config.yaml
encoder_layers: 8
encoder_register_tokens: 4
latent_channels: 16
Rows from block 1 of the decoder, named by matrix and row number. Rows with one number belong to one channel. Each number is 500 + 50 x the weight over its row's rms, rounded and kept within 0 to 999. All counts start at 0. Numbers have three digits each. After the name is the row's rms in percent of the matrix's.
# convs0: first 3x3 conv (decoder.mid.1.convs.0.weight, 144x144x3x3, standardized in use), inputs 15-19, a 3x3 kernel for each
# convs1: second 3x3 conv (decoder.mid.1.convs.1.weight, 144x144x3x3, standardized in use, transposed), outputs 15-19, a 3x3 kernel for each
convs0.12 094:509497528519569544424495524397471472502429423538543525467516503477538500550492563563521532419569553502489548565560555590557535564571591
convs1.12 105:477458507499531457476503494527400485565423445512414487469441504480445559500511570485509559441520574480432541506474527496400497538505547
convs0.13 095:500413430520518424532519455448446528454539474514479536525523557488489487504518549514579464460525539532526425482569543531498483536509459
convs1.13 100:463501509542476366494389528631532434637492429502442415402478397545398391475401394556571462582597529522561484603544447492482489479509461
convs0.14 097:465562561526487503552538480456495463492493532549589504555545531485490485525485489475525467558444626471547496584550561582548511578490497
convs1.14 100:474515471457421496487559471528480486568537515431593498478505618507438424471470541461503528526506646546580473482492556464492428486531545
convs0.15 095:446465557466479553522530553510482511499460462501467458501504452487510508515558481561482470562535527554524445455496496478478448467489474
convs1.15 103:467472508476446481482505494453497490488484507500447509537433481451421495500513413552601676549615586567525628564455561475371561489453434
convs0.16 098:506534501500485558538524511513478468475462441550380488511473476507444461533566544520493371464473534498516498562505569476557513493500525
convs1.16 093:353502469440521499402482407475456566485480524476403494472507485463471505452539502520573545524488553606430502406501529445508477501541421
convs0.17 096:496553514502555541400478514508585513421577523563459494464555563542508474451465492489614524525552552481556464567666503531643513609503527
convs1.17 109:466430520462449491577439556523503528521594605484519467451452436494490486410539493452576505508560629557612532437510509512444513469426502
convs0.18 094:543503504554525517522481475534513546572502633467503503506531577484509504560463514492510489421433418489516519451462464435508472383476454
convs1.18 099:446417482469522480438461514604511577436458524461500481486457548497479536557492481542566528533524453512537462490479455549525515453455439
convs0.19 095:468523518551469464488485543565457638605558562508634601508506482527575526537512513406523436452481428479389447494484503499494500546516522
convs1.19 101:454443499544463413475432490534400524526441507464522564500502444435556540441497434425539539421339393506390468499453472536487444522520432
convs0.20 098:494559486551610562511597534472588519493486540476476475491506542541545556543543470472479504513569490436497543529510600475541460503501471
convs1.20 089:528470471513555502491486503577546520638542600619518425468427490447512576432497454467457557463429460473520539441411483419490520493463532
convs0.21 095:473514514484537505521616582415494539510462459598531471552502516489472474531488570486547446497426359417432408511461475587509540575505474
convs1.21 096:449492513548485450489480472430488466482472454518455528467508486498439482506499431508536519566486381482465428480486373468486490462463526
convs0.22 108:583607573539501570550483562510516454446449463497477470527494467519514457474514534437428448429499476539463531531537498489431478442481538
convs1.22 086:501487437435456455428498435516522467511448528523540543528537579497548497450533518493354537438484463502410531463481506433441503510452509
convs0.23 098:504517514552566506510499499437390441475481439482484434563525478565540565515478557417541506432543317557576437557554495430480527455429448
convs1.23 107:470467526438512504456445482460467485480509480457568504469456491533505539473512525529551491469498487470557488442547457503528492476502480
convs0.24 099:495525532512541545531546523506504541530496571597546601510613568524497545497537476485420405323354380471443461476398508497525516500442531
convs1.24 100:562544500410468483416481454462518542523521566576579549440534524460480475462481468515577514445464516475500450487507523519487464476543488
convs0.25 122:551472511545511523550487495469413436446477504343428480526510510489498476502492539494566605471477644497465566542507513435500517490543498
convs1.25 109:478541514477521474448506514542472570429486471495467454478475411498452450471433451441398454347377490427401429536439451528476446468402490
convs0.26 096:459538506488560518533454460529515527541491514540504560547485519513495426568508540529470395512525365382442279519450444511329257565397459
convs1.26 100:528503470424554420422404487384426456455455499525480535459499501396466446461472531485440357553542498529481440493508513518425412558522506
convs0.27 095:473464428510488527532533475511463478517448471511457478479454500516501469477468563401486470529565485533478405542493471543420455468502491
convs1.27 091:535554548461433470491489461540491438446372513519469492501487433420449398477475445451505476449535584359417561531508451567435462427425551
convs0.28 095:532454505557492532562509490386487563474598550492588565528454450568558490563477541469483441468512510421527467573511526462418448524475561
convs1.28 099:534465475559497475583456486543513495572529506514533528503430429493543513577469477546460500527468488540504451533491466572501379596490428
convs0.29 096:476607524504530566519438461609541487624580542466540578564569523557520534537550479464424445400479462409460541474449495578496519533490537
convs1.29 107:464481465488435473525503561480483524582483569536454408451478560473450567546529584447554547406436521554507473427369498447455439478451474
convs0.30 096:504438493499531534473459486508497429442616530501555532505488506489432455518530498490457464521527557513467505550566432583615620564529558
convs1.30 107:420449491434497412488515467465526539496589502506535523525550464463433480521575480478506516437654565481459512454479476504477544518457526
convs0.31 097:502504511477566540446463479415567446474568492481461474508604524482529551561477558523480444443480484473582470536537464488574528515535518
convs1.31 104:493511512542530514452541451472466489437436533496424484523494487476544517475448473524477570485603527458458514493505458407397560488492476
convs0.32 097:555545535469512507448453456470362402451455432461485559504520505535474504510556498543510572431433545456447471548458419477571547541513524
convs1.32 099:553453459434469434509464460481391507521388438480448511429473462469415482522495465521487503459565603462478559526561486576480438479432453
convs0.33 096:490541537550440480477497472428396458497488496451549497524507570529570544510494531552471442466475494508349523463451458484476500456486536
convs1.33 104:501490485462532482483453534502436466489418529556559528492437518483489471447420535465547510524578474553517518481465466460512511496482502
convs0.34 105:516508478453505490502522499500461478457500528473532530495449463474476450492458512492504550504395530461555574479518466479429434506544472
convs1.34 083:552486453486493493538501553524626591502510568539569493516569506522508510512497496543520588576540544565562579552539525555459524561528580
convs0.35 099:537475462515483499532512508481493359469460427446486504442491461457447451499431514495418474496555472501504481590534511576567516503493594
convs1.35 078:473501402475484520450455472541491554550605565527513554452536470467557493497424489409412452458442434395437458503508452522500474486544510
convs0.36 102:471481498537438420506497503521423438481414420476461415494434510499477440495533512578536505528510484510464458454406539419414466506491543
convs1.36 097:469517488586600536421490476472520595458435477478431488517553414545559521495574451475427563540563443501597470524509474483472502484500570
convs0.37 102:560464479516490478552531468476577491456471364453458432453506471512544520502517487542472482565500595592582513512459433530509430519594573
convs1.37 109:532533497598561531532468529388520486472527479470626506520478546522592494499475566480482450501551536497589437541416593508537529470500487
convs0.38 105:442455442452404453477429412483504547551501531481486583445372405423446428393441467512597590507546606471507609517520469489503449570475501
convs1.38 083:537553491551527548533537579526493559485527458467499550587538543532614505490464468447468502483521599501473523509501558555476486448477497
convs0.39 102:462500473517490469480480457650448466528462407508540412476437478415491548537496492559552525545441545452547552498387425553485492545541479
convs1.39 105:470488569504522505495507538462409557539506504573599505539469470488528491582483516460511571398542395475575618498490509513542543459490450
convs0.40 105:456473457503528501500509490448408409366462418395445537460492480479434512515479479508521559378531629488461533504465487545561498525533546
convs1.40 103:518578460524494546441518538464527550448524524566460512504461476478589562545546464452515493395447506477455387512440554495508621492509534
convs0.41 102:516510522467482459502462462473409353521457485474590535484460459531476472455519442539476452480454395399509564520436497529557527507501505
convs1.41 103:510538540551527545539493530481479517498531459550594565498562511491405463553555436483561590554629499477473435431429536593516486578510441
convs0.42 100:527549506472535470477532444464328472443477410448529458499460467467441473457497462458564526480502522451548538507501457579564518529536545
convs1.42 102:459536539536583502386502456460444542438443444577516441482495410482590521500511518483464575588590472476520527492461509466503586425509461
convs0.43 102:480527471518490491484480502471518517491511518550544475524491467502502580417454479464572535536522521436448431446468513547463564556507544
convs1.43 100:456526514514590574535519486511404514518524484475589479482521533551612525551539448468528486569682492493470480564622594432512562497561512
convs0.44 101:503477546491450482434463434401562496455536480581456366504505508437567388532473428521540535460506539489652499499542386515581488514568467
convs1.44 108:527526530548547586524465526537596427491518459384451585463468518470479584386424438491460523510599508384615584629579595522545535573526493
convs0.45 100:522483441488415498567540502525514541556445466546418423468461472527489467504521532545541519503495480543449485471441475618505529527417479
convs1.45 103:553534478554596475486544500560502554507617563436568565481520485459498545443573567441523545471431465321374444552504482565514541529457601
convs0.46 101:439436468399433473427444447489545529509411412480503516504511544491506506492505531543527530517620544547558596566526594560558561562457545
convs1.46 082:540463501479474523582538537432439422486471556490440494459466501474514512453536521514547527573619617608560558504585596572565583526510638
convs0.47 099:455484478491475377533496490582542526527469519515451409460393421530510495447415449560510573481470524415500558509456598526529520513498400
convs1.47 104:427619617522578607492500557578508574495574503474516551453470412506535529452420379505567611530518520422539446581475517576576497543523494
convs0.48 102:475455515518442485463462462559543524454530565584516451451458478426516474463552485507533431388417570415410493476476474573562533491426547
convs1.48 107:538510493512623547416562461524468485513446454475488501469487480539570534470574496495539562522466520354415405490521531427563526409521541
convs0.49 098:468460512498483469519501527508455564518425515469463432470473490528479473507439520473496464494459460438456543499478474517436534485511514
convs1.49 103:434543521536535547532546475525496549474419378497524434552537509648524681444503429471483521453388389474469471550531566477460503532512401
convs0.50 103:462546502498513480482477474471484435525453450504578458437439480477470484528518535527500535507551608494440626425504447596482452558519451
convs1.50 103:439542539559577512537435487495493460555496477538482475422520378472602496470602487455516531596562560592512603520484508522444587440520508
convs0.51 099:463495445493569428446520484490434402425530441516498479538515488486562496485458452533476574460479509500536497441482470637599572472462503
convs1.51 101:526545537578488565503547507537485471540488392469475454455613576636527549463600473532460408546503438508450483597513452600597597514525492
convs0.52 103:512500510546381465479461511476380470372413379478488398467472478537474463429457460387528452357556497631483475467488479451475377506578512
convs1.52 111:496629511471464533478528493550449503440373409462475459446577498517525501481476462533467544532590608540530488463554502477460522572522572
convs0.53 103:493485491486487466486493496474495462473483481492443550534472478474480498485482466536558468572475565493442420546464449528510506563488437
convs1.53 107:527525499500570457529489433530534472571394445470512499425414558501616606454536455461438504581373395523436516609504474539538453505444447
convs0.54 097:473539466474518538472487491472389414430474389390511568494508505470520507546500494518487428537507545490489530379499436522534541486467453
convs1.54 106:515415440525447485415539419468527505477512388497571448513417501545477576515399429445525511484546502521582443490448526549511536468473486
convs0.55 095:525462449441572479498522488488449444489480465501505443446527496501522523518527492435525552507483557475524533447516577530484559455545549
convs1.55 108:491493523428449458474551406537427498542510454504552535435496571489482452592600493446579549414427530408491485502480503486491567537546613
convs0.56 105:521536582516551543474557507526428456471469471436505457510536514525568496572525508514397435558386450413372357452467496421449553464424525
convs1.56 093:513434518509477532498491442561589594594535473515455512480480471457506500554511410487526499468538487436465520503591604587516631588483499
convs0.57 101:516519503503535490431506522448420448480486542514442464517523483459459526500547508492482509433486425477544485431522544521533539486448488
convs1.57 106:440467372561544420491449444566477522455479526477500515454477485469469425534580551440584487396441436425382562479462518479582650454499579
convs0.58 098:443400432442427446484410437490551539464510480484469475611580595613500552571655576445512452497525567513490511542541481508482533518483560
convs1.58 080:470513476533496392525532504526438473489470529381357458462432537431460402489520485539522610499513538511528473469483548473446465459473531
convs0.59 100:540510502533564422493516483499434450436426540434515517449567535517522551506512515503476493435533512451509455458456523421507442444502481
convs1.59 105:438502492450495490483507605466474525521559563480492551427509429507463496540455540526494560524545690453536610571522542495484527535437556
convs0.60 093:489518579582594524489546549426503495509437460424410471477524495546607541444484593494453370449466414456440508590529501439533548487468508
convs1.60 093:461466482568497542451474465417528474496425455499495513555524504529451417449471464404577613537420505478432510513480520457456522524510539
convs0.61 099:455512491443528524463437485410515505480516504494526427537560540486523571477515536584552468572532466498509579573521514524496539546515482
convs1.61 106:497572459530500512455533549622555558508466534428569554459484426471524536399502517510427493524366397490489493501585536554457539497459465
convs0.62 100:510446507501543492549517571468499438519562456574510468507555545503538509491562560420558467438498426474562510401430539464400460406459507
convs1.62 107:503624434492551403564517507502515491508523562487500574559499448522479409513573434490462488506441494470488464511452497511481532532436595
convs0.63 098:529516486510455532516510530521481534484535511447521467495532565508541560529489510542507475468570382485519503463458481463444444476529533
convs1.63 113:452567529378469526466475464475563516445477601517555453506490508543541469558552461521567517449520413473439355529550559474464462482567495
convs0.64 114:467493522528540471506495442463472522454496535522519559520558491488532563515496509585541554452442466523463470424447481375390397475481459
convs1.64 112:513448458523531565476442441518450499365481492500482450464541533599525517442437528514471431458478438462453401473541587451444518428458456
convs0.65 102:517550540491512531522462546468517517481500529549543500470494491523532493496509499485630591643579563545612499548538533513513502539501522
convs1.65 082:554523501516503496548482582489549532537553559524569558494491477507466460511503558466464390538371488474518540487511454475505454462487520
convs0.66 099:492450365514474363475456364474452447493441456518458489574525520560567522563534532533518526552524461594532516494515482579523516513458444
convs1.66 086:531463493437473471501502473466498471561572510526559499526530533575492492538557459429489438448513614544479495546490496497503554478454491
convs0.67 094:452538516514565541448506478485498497445454321441477517491495511490479485571543523401511401460572572444497536415416480433494495500490550
convs1.67 105:450446468427504474444426511489464472463432511537513519554494487603398469453528583521597604478515558505550398571532599515513482458399510
convs0.68 097:440469441484490523465512544504522472422438413360464417491518535541526486473471470469518494530579468477493431553497578444473470454463560
convs1.68 101:517537508491499476471489385529495568452374469480491566596521542549455485494462551463511506376570452375492359561539418536510459527538492
convs0.69 096:453547494440572475496584492525585557490460564478460564538491537479494469559501572515480508475439459549476497456520498442417548553560490
convs1.69 105:521524528487601597519406556417578425544558399546507425468491567551468507490480428558603451514388402538457474516503529585568537600495555
convs0.70 101:506499466586502513588553498497442499481444567488466462472521536476506512531508494491541542467547420444520538571462518558553541517442455
convs1.70 098:570453564440461527449458490548473550480567485518522591447403495506509621459492486448533558453489457405443404491555474624504546572548499
convs0.71 095:439502466553540543516508528516476499545506455501484506473522539533561479537526510456432503446508443484547470546529534502471581437464481
convs1.71 101:514508466452487549406472477625514590543473499474561498493507506504447516483516442479432445490462407458440493581549546616556502436551490
convs0.72 095:444478556452462474494454528403369436431446496415524545484450515514527499485465435609492476515504506527491533579571551563535604586514519
convs1.72 106:616506414478553439528560427545453510550444486493514393475445408502559513445536402540485525497477455508473517544506486536486616544476530
convs0.73 096:446484515494478533539518518392461484477493547463438492497550573471526466511550493531564494436459512451390474483496485512495442530540419
convs1.73 103:560476526381533465508425487547524529550499532589495454457572470488498471482501519471430524427504540538543501562470524473373527476528572
convs0.74 093:534423462524463472529573480588492511536595385549438527413548510480480545520491503617481466485469470544502458566524498455577539420476431
convs1.74 098:421532513471494582484574465430624551615600571513493467536518467482486501556482469514353445497502475538530502546530501468525549515469489
convs0.75 097:520477531504473473397469470472503451419562500398474521444529511508505520460503473545471483545511461537443411525533480472602472538496597
convs1.75 105:448448583603556500530510510509514524536411591423354521460420517541612541496482448519554482500521443521462494554442544500431513523432463
convs0.76 096:473519485539563432564537448515553435457499523504548545435484469497461492597505511487558508461485576403543475473551439449474450511487552
convs1.76 109:517433530577471474523571553463531501506586527466556504543506488499436499568507489482555417449537492477577499533502475576538462507468497
convs0.77 097:475467483485461526535486446455376309512479471533490432523560519487491563478565519511453465464498434435539487426419422570478442505520459
convs1.77 107:477461478479482454474517444476496511469471452488452482486375509394514516420469562445502554415455501515535487507466434566493465488477480
convs0.78 097:578553508587528518545520584464505373544560527409519488478462447521514488446492413508513541501589498427491475503475542502513475468538424
convs1.78 100:468513534514455460492525444447464454562484466542562519496502477498487479457545471474540552482565601512612497551394510603448407513400499
convs0.79 096:434512507468534499559518516398406478433477535525481526463513468425473485450476517514515519622474493501440440534513547486521491519545555
convs1.79 105:530516496511576460503524567558481468502462492502572505402549403493525351460516627549541516450487581480505476568515552536441479479498533
convs0.80 098:485542515518511538472513570539581537557543471485518474452512555458502513555463545522498483504478394417419514489538613476566630517526571
convs1.80 100:493507584429542488493435513475538527611533596594488494497490567470488502480468526551558461540453462461573466477526592504530553460497454
convs0.81 105:543507481510508489491520496497554469513628549588524509523561491491581500517538493522564560467562578429556524532607505559552573591558501
convs1.81 104:477494522440472578511476526458502494572476463510570509559486572483481552500493566520432457459541467414460470482438482515474542513480492
convs0.82 099:527487496473474494507448492524527512474509494476492506447477467456470474461470454479548508491619517530581535500523573525540571481478499
convs1.82 077:602491543555503521545499551469570477562545546535494517497505508456444516546476537567605542561500517502611562440502501516523492548528408
convs0.83 094:484503481540543539505565565620519535450530521528567614471521507503541494581563575447506515450551499442506459426473525576588542505538571
convs1.83 101:379468504514474564513492454478558522511516460493515423523538555465436586600519427536487495544562551494553549440477523463487514450483505
convs0.84 106:464437459490473484440459497456456454453448487454467474569561551582631579564572556486495544502521580486556549492476450477434455420467461
convs1.84 091:468461446508455468452446466424355443544421478526501518468446475440541472461486459520456595512546498506528570593611591616564547552582542
convs0.85 095:428568476507538429493481527422430477433448519410502509471463498483492517506500562564435435509510550479479371497536515543463547480522540
convs1.85 092:447470528506516461401457467498417471460489497580579488537568489494444512500497547391441503530580420545509456468392495480505516497522536
convs0.86 100:475498462512501520502525475440524485512421493540439511532516477476476467522472497505483472523475502482513504548553586449402564601549501
convs1.86 105:527548571518486529565497522579466468495437475475521418504514523441389451425433449461443545413540569561482474570475529573489546480522564
convs0.87 096:537460437513600556457512536444581445376490430499569469508487501509575481423574506494530479598569480478513510565512555463595473582488529
convs1.87 103:520531536497428487437494547479410397528488520479524500507521541471469508589607491519428490532461466518498416537465450536505386454463550
convs0.88 105:526453511490509545463510492456496512399544436499442417517496493557513458518530476481518640542528657481606621496420557577476524458485506
convs1.88 102:427497577441558477488572460541540517505520464427480452495450529422467553481570455448439418391412413414519542476506545491572566442486488
convs0.89 104:530528502516564516461525513492552438501540505453487460479509506432440454489476487537497517621603630514558536542543547586527549545545517
convs1.89 110:515480552516530565492517398564525499510418500513457418501521553486517514511510536508486512530558548489536552515433538438379462507472552
convs0.90 109:455505452450476484477474494439520396462543461577634559477461538499564550493543472415459580485536539430456511433465422467471548535513507
convs1.90 109:472535491541608538521463475385398421475518551479515556442508506506511551539499456524611542533573553484506505493507503549479549581573563
convs0.91 101:478520409493446499506477483482463534477591448474476503549533501542509454509463522537569570505539533506588651434547490505513530569528542
convs1.91 108:513524511497536573549490486464529485504437510419462431517454525527489494569610510484476474524587473470540594538562557442494447486542540
convs0.92 101:459489531524532484554515452516439537515424496531547513525522528559482471509560477472511468532442607438483559570466573616587658424465448
convs1.92 107:568452462516447535483520529556473519481448441515548434571560583499567510510590547503494507486573506399414382571535539525513528506544455
convs0.93 102:472549429428487413389462442525536502480381472520598534477471473532516551536525510459488523483445574389511618557423446471507453399486385
convs1.93 106:524592535500554489512537481436437567465471449495460543473459540499538573496514560411456517533501475486447432560472481540530486533515484
convs0.94 100:435482468473449526498497507468445383445462412496479544526490502484493542528510480488538479482607474456464512546602554404480487531595468
convs1.94 107:594482500430567578445486452486462491493463499569522502506510484594600590499499429486573586455488465467404489473409479443485461524523550
convs0.95 099:564549488509565446523540444519522358457524456556461410490513498460516500516512512458437522442447443492483487481382433454468443441472454
convs1.95 083:568527540493516574484602531488479552455564590537530500500492497547504513536487544542426469408488581451536522561470371538515482574457420
convs0.96 099:490526530501485478468500524509384469486546524588490511534479551485515516498519501526571517508525513520478479508415542488459550527425495
convs1.96 106:390466538439571575496498447507516523519501525462517518478577515460645568537474484515430471568547524456524507501490473516506541484505462
convs0.97 099:495467458530505487510499446634595515536464503468498490475503436515485519463545544421516485601498443550578617463423467498460583497570546
convs1.97 107:451488476472544459484489564371448470533463486468423465613497441448583450638573511455541467593446374516552529468546423439564490515527516
convs0.98 092:496508491506504433503507447533553498517481567529539502513455475479491464418451441579578463538601512557509484547496527547460606497564501
convs1.98 074:504518498521544515436514567530475497506605456467547496496534528524498586564477564405522469530545442530525493474533504530541505592603526
convs0.99 101:476460507469541531483444479508523482565457414513512564511536460523476447541492512415460615545452504499493508440340433487521451477477482
convs1.99 103:522472493453543529518477484471403505601572448486618447497433515465478542541468555574437511592459584437536514418522453453595476486511534
convs0.100 105:478485439498489486490495502518468527439397455469491468473475516449538492523519522476540532517540455523554566471495544573578450571471478
convs1.100 110:542442507478465524540557536507440498466456490483421466582421397632565576503447464498475534556519508501482528535446494502464441486440498
convs0.101 109:456530514471507511509496486467567510491492506469476506506544502490516520545491560447449556473393574494439567476563453524534494485484484
convs1.101 112:458517444499585504502523518543546516474517457501597519474461514500438444492506505519465509437501527484432496475465509468450441484495415
convs0.102 105:528484535522541532456516475499495506589505489539504430495474462476478472456461487487552504562571402492460469436367479570535521539527548
convs1.102 095:484534515421502505411501509538458532416488503489452541465582554474499608539537500464440395522535554486523487501470394567533499586555517
convs0.103 102:532455489538444501502455446463446498481514486485502454484453503475517458491477483581522558595549518382490583420446475512505536491512529
convs1.103 103:471533511536491510522515442412514489423485515518555498471539474468549538436534507361399546526472464471492451479456464549421465497446547
convs0.104 099:463453512490566520516514539490506409471425414476427424493462516586485494511464514516520574433483465464402388539479467546476540522438425
convs1.104 101:462507457491481594596458464461392491460377467559494457482457474510483535467585589497395478513404472491405399541521514454543544431531492
convs0.105 099:479494521520491492520465496485504461417502480509518528481508475516524511507479565475465523468432493498394495468481472448479532502390454
convs1.105 093:536462580604562573547520549425454467483440492490491495500608537517492579530567466529441534553583467469530559495536440471504480513610562
convs0.106 096:387456417446430461444496452535411429477473451479478468469578547477498531499525518530489564465485593557490590525510496481448471505495537
convs1.106 076:497549580481414502500485446541475514530482576505513511499571539520514487509523444462477500441520513521495428601533524526630583554560575
convs0.107 101:537445506518431536515484506556463509475569501520502514573554625493555614504547529486507450450499503570559563510479542494601544523509508
convs1.107 104:474465496540525535551589505462439476426413494464534528476554558504560531443437393522442502520527554475578509436477495507497483515577535
convs0.108 099:475486491500567531503531470493532585526522561468482551434508553522409496513462549459536451507458378518482490472478470467499533475482545
convs1.108 110:428568501505542458398465441515513479508569466485553494455498585556491529444519539501584535459434501487411507503472507537508423544443462
convs0.109 097:518458481504476504492494513376309549462481544428556571516428449492554444487517481408482501464574422446474405520431574443505524468542598
convs1.109 103:528471478464407509538517497477382494450391511501488522437463563533505557488445501515611491492577484477515460467475498482420409570562478
convs0.110 101:466521466546539431510464462466582551472536526425422536492531503474443526514458481569542472526520478461482515572644565485467459435487400
convs1.110 111:369561501505509439488492453551616463504550481460533504478470507454538525588508475491506498581416441434573523486473446438512412433399498
convs0.111 105:471536505525461466554552553393455451455497516333390414481427444504529488532505487466492405550507381576532430583561598487395610491474489
convs1.111 099:507484527555563577435449429485432470438499519441497471518515448579554518477533470506528473434411298438466445489481520479570512593547589
convs0.112 102:493472512485522502488469496481477427482486508456506497503491524504527534422508533425517429573523483550578446512580547501499501566465520
convs1.112 106:458519534557534529454430447497504506473440538463504512422502447491465542531457563479519538574639538360553483547449503494483461529392446
convs0.113 102:480511488501525605504559466561614503488563506403520455477488491432462460513512509447505494443484496497463525526543568496522498446456530
convs1.113 107:486510572483454420483548433524535515521523536524422517474520530459567567398483533417485500383523537430417446432508545548407390508387458
convs0.114 100:463542511533506497502500534608480453466534540531497469465533491484491442507464502490442470389477482459472466513540477550545583437495513
convs1.114 097:468556513512518533370486486500496528545551585518485467526457443467425522419520497436499540522464563433448507367466550484479509493469464
convs0.115 104:557497471538525453487445470544619520515570554542543599488468501485538441453447484486545547451511417438449234567589377511494431522496517
convs1.115 105:411508412598507392579475482484492392536436469528480517487540464519580419446497537548589485460494463469435503553480483600441350561458382
convs0.116 100:470486495481557546499519476501582519574547486466480448513531489476520532495493495402436445452535327368510500546532538434484473441491477
convs1.116 094:468519442489536536514517514528518504505365432531444525366486454446640472456541509489548567489449398552521528527472499525494442567488466
convs0.117 099:576450497525476461504470499566476585411518526405397476476479479505512452464504505491555497438462418439474411420452487485480452470519511
convs1.117 099:433532435443470464488445454494469538423497545442398480550573499465518507532549496515481495518501446411593459546448485417417355505394356
convs0.118 101:496518502541545517510517506362500405467430426498508516486536504513510494478531518508528466534443449519490528437432555436465501469484580
convs1.118 096:472513511534523621487467470442555442455498450439454448443511502452575513487570542439524530490511446540562512442453489474475514488433487
convs0.119 099:535505467496423516493533517502508515473507453531504501481556586572557462486482553523545521458507491505458491604581506523553519586555535
convs1.119 103:454536476418496438545475483491540473451437586423433574496485585512542518437498465530433460514495429528490480520518396429372427529505364
convs0.120 097:435472473500505473443459476412541528515538480529425480416435429441406360393395473518516458451493335453439402543466564580501576510460480
convs1.120 080:411465428569586496455504446538459464475425510504528508498521454464519520473483560469465489359452383331468425545504448532498430511338450
convs0.121 103:513489524501544520522560474572658541507562512528392539479514477539462459471501469505485519488481603523533541602556470508556528545479492
convs1.121 109:525467521513493547480520494565597474463502494540426479532469510523504439537509560543556536484525589449474439452535482433506496496415406
convs0.122 099:510496518537503521517569513503500507525535548480500515493552525428502542476545549449477434475577457354505404513518488521512408498538449
convs1.122 096:510409499619493542450485481437453541464448524560533497437475482483493456513476496397464420471478526427415472476492436491427395547488493
convs0.123 097:487519492451482582517594508413557503492602420535636580540572543477541493503412489456433473438432385492410421492546517478510492545487505
convs1.123 099:560468557444553461440464533408446454520408457565551561445432574481582599451543491568529480466535500451508441474484478531421455464492517
convs0.124 104:491449454466446453500440480487462532500493534472514468469415435479442407488485439466506516537480478467498545488530520446527498514523525
convs1.124 085:492535575466460577544490528561545529495514570540506544572529497488545451547551553563480490591513559518512599468477567432495392526503429
convs0.125 098:514458472492459477473454445497397490550537527519492529564513489565562442496482529511487518549460528502504550567574454538583524550598547
convs1.125 081:519415407532550533513510505520503496497407460448491536467554500507536566470486500552541591498515514541490581516575552555552506555543567
convs0.126 100:510462434529464462535444531508496555553526585466481455505492461507494481472493498469569447526426506580576432468455439513461400393487381
convs1.126 103:453524499422526529480600529599464501591510518511453508457492485518499472475550417489507491509533535515576545518426436615541414539468387
convs0.127 123:492515497500466527457493458526447471536537566546568596521488544544525531488520502454430441596540569527495493474502510527583539541552617
convs1.127 106:497468429524501453548548481496452469471423458441522467502503511510550506577512514479524505558518416472578507498538528535460492491415488
convs0.128 096:446499495520448476508555500481451428514505450567627481480495464489510523430467498463475548428546519483580506489583474571556434528586471
convs1.128 095:439455393594445595444493446437405479481467475511535539458459483540466489495519545430554513434495568488518527597466597571481535546500519
convs0.129 112:470513509435474542513555512474432465492501458516539513504555513526537493521498504541460353383421497498420344540584547556509532563510515
convs1.129 101:511509542443548530496514486504461522495443469562541516558614467489582518466479492490450425492584539525498451480488597464508497468481542
convs0.130 099:513522555514511562478522495430534483487498527535435480530514455471511510509483529585618528598522595395494557541562548513504402528506472
convs1.130 102:422458470561484585541562506544497445516367484500409497396545537563576605535509595458535542432407479474487439523449430515452438485526507
convs0.131 105:518455539473437503499473519527427437540498481575464450460523492411515501449486490544488538465524542554503524459529557494559566504484519
convs1.131 106:521522502493541427517515501548524507511423430534507545485582466543636415487637462542559512560483632464453536437445537452459518489528548
convs0.132 104:494530495462455468521532509517506512534492523515535479483477520476480454454499436584499475511448434577508536528519609522464580457475507
convs1.132 097:465362498502570529540531480435437466507351495596456555509569504478537582542522590480498486477590510491577615415471524489423484402480502
convs0.133 095:456514505445480531481541498499623499495590395545570526511506475485472507511503486526505525451500431512496456529608452479598527495416497
convs1.133 100:459447536475430588505488517431593523586520449528506508504511482431541484531575409492381466606569494554513498517555416466482533469405459
convs0.134 096:457464492456451504502428489485440468489503532538481566379410408399451413449458453484512505500608544497517531509490510409511490569575574
convs1.134 081:498476485552538557564465552483408478478448537479457547546456515540508534567528487519527522519551642526485468443419465493501489515444484
convs0.135 096:490546464471501454458508488503464473476493504469425430491564548531500526497546556506499553528540566541492505532506501562518537528546530
convs1.135 080:571454515585486495449504502471481464560546523532529528482424484486430450455509430538550568513523533496578563518482473538547539527546426
convs0.136 100:503468514519495506448495521462439530502587552514574541532461478534482553452468440439518500473478457473498447506469517505535603442567581
convs1.136 109:454549521497557561409607547566402497468498495512697514502534544504506545497523502502442577369471491442401445489535540525536573434507505
convs0.137 103:467509506523513467513548508454438498514494448520457452569470549558508473465557557475568447489568495481582539543561487533459451624476529
convs1.137 107:488474533532487508557547536470420545516495557526539520462498490564516531423554460534511478526520476481612525445541517498451429484416491
convs0.138 101:498568466482522513494453483514495422499493476548653520531488469527497499477484420490439446555517483479542455498495460479594502571534414
convs1.138 106:492483546466480558485558457516548514551496459571548501539536586496493428498555525556490475526521455430550480473470476507521566446463489
convs0.139 099:470395482469455512503518530504514578557533519557514485533511485497499412469424546546601459478501481496463401463482460529467430546487492
convs1.139 102:463494460536546523510578565501555492585524570564450516537569462526538425540556491501622486543430423527434438529453414550496401513470441
convs0.140 097:511543478451494464460502480473491546475497445526524483518582546532567500453490507398504471443444498480486513344434441506515554448482476
convs1.140 098:522522501535596553485475475600483491484497501435466492432536545511530501522574546428436469562606570482500494529523501410437484465504544
convs0.141 102:488527508528530510489488474485539451537532475447530503550526503495494517477528542476552528597491394527587501526587501642554551516505488
convs1.141 100:504519491543479528506494501469482472559589551454501432572478365489460601548522557495498526544389449539430463472481433547604489406541464
convs0.142 103:511552520441517532485446520469484534508492525437436547474481464438515527509457471556525503482361401548405483553523567520533611511534615
convs1.142 104:524506530550540552515589488538507517464504554494454468552445473539504590608526562477543423494506419475523421515533585455528567453492487